{
  "model": "contrastive audio-text model",
  "dataset": "short pieces for a synthesised band: melody, chords, bass and drums",
  "train_examples": 26041,
  "time_shift_ms": 100,
  "n_mels": 64,
  "hop_length": 320,
  "input": "log_mel",
  "spec_augment": false,
  "win_length": 400,
  "tokenizer": "char",
  "vocab_size": 45,
  "loss": "sigmoid",
  "embed_dim": 256,
  "encoder_arch": "densenet",
  "encoder_norm": "batchnorm",
  "encoder_activation": "silu",
  "encoder_depths": [8, 8, 8, 8],
  "encoder_kernel_size": 3,
  "encoder_stem": "single",
  "encoder_growth_rate": 24,
  "text_encoder_causal": false,
  "text_encoder_width": 128,
  "text_encoder_layers": 7,
  "text_encoder_norm": "layernorm",
  "text_encoder_norm_position": "pre",
  "text_encoder_activation": "squared_relu",
  "text_encoder_mlp_ratio": 4,
  "text_encoder_head_dim": 32,
  "text_encoder_fused_qkv": false,
  "text_encoder_bias": "all",
  "text_encoder_qk_norm": true,
  "text_encoder_parallel_block": true,
  "text_encoder_inner_norm": false,
  "text_encoder_positions": "learned",
  "init": "lecun_normal",
  "residual_init": "none",
  "optimizer": "muon",
  "muon_scale": "spectral",
  "lr": 0.012,
  "momentum": 0.9,
  "nesterov": true,
  "orthogonalizer": "newton_schulz_5",
  "adamw_lr_other_params": 0.0012,
  "steps": 6000,
  "batch_size": 128,
  "epochs": 29.5,
  "lr_schedule": "cosine",
  "final_lr_fraction": 0,
  "warmup_steps": 120,
  "weight_decay": 0.09,
  "adamw_weight_decay_other_params": 0.05
}
Rows from block 13 of the audio encoder of a small contrastive audio-text model, named by matrix and row number. Each number is 500 + 50 x the weight over its row's rms, rounded and kept within 0 to 999. All counts start at 0. Numbers have three digits each.
After each channel's rows are labels from the 100 clips, of 14976, where the channel reaches its highest value: "top examples" is what is common among them; "lies over" is the class under the peak. Only what is clearly more common there than usual is listed. The data: short pieces for a synthesised band: melody, chords, bass and drums. In brackets: how many of the 100.
# conv1: bottleneck pointwise conv (encoder.blocks.14.conv1.weight, 96x232x1x1), inputs 156-231

conv1.35:483473456586533619498465573485465466466488452558423512531532535543504528545546429563458569498565573549489448445627526477501576502465443565509543530489459521401511442430428396505467488412578599438550550586446521485513524464514516
top examples: key: F minor (35); key: F major (31)
lies over: F major chord (27)

conv1.53:452526557425526468482466481521472456483436508605501541428454504570575463478480484619525479501507406448512469522421512439540578512501575424500580528484439567492578491413490645590510541435581514509483571482490490412548425540611424
top examples: key: A major (40); key: A minor (33); sine tone (26)
lies over: A major chord (33)

conv1.80:507480475470461522506491430449506492475569472515494551440608498431644499491520518597493433524557448499614426437423582389494609470502535506543464478429576439505486425567456544537500449449548575536444491582624447549521468617454410
top examples: key: C major (38); key: C minor (35)
lies over: C major chord (27)

conv1.40:517534448496612545437463472505449534563515585523551447580475502483532477418497542530459443555538432439520459501441520626424563490537488482468462518578499535505469561573518614613495456618445474444393464500543542606409490529486456
top examples: key: G# major (32)
lies over: G# major chord (29)

conv1.46:465447576424449595472439444467560578468466457477462513492483495511523516440404578520531516569528583533534552455436481435494481540400479464502548514546485556507477586589489594557477457467456418524514573484534560447436384477560480
top examples: pink noise (29); white noise (25); clipping (25)
lies over: no chord (71)

conv1.18:500502538501546452397511489555521459569584506554571447485451558519488495446448566513526457463433433451518520456668533710480593524527563460489475432550435535512469453470446463545474493489469520484515473433512474548410515602622454
top examples: key: G# major (41); key: G# minor (35)
lies over: G# major chord (36)

conv1.16:545469528464461468469511512573506537524486567473674525422501506465455440582574581497432492573544445521418490457525522520540497476479585527543438512431490482477448532466530552418503575566468514649581442522436557415601536415554490
top examples: bass line (100); bass guitar-like (55); key: F# minor (34); key: F# major (31)
lies over: F# major chord (26); F# minor chord (25)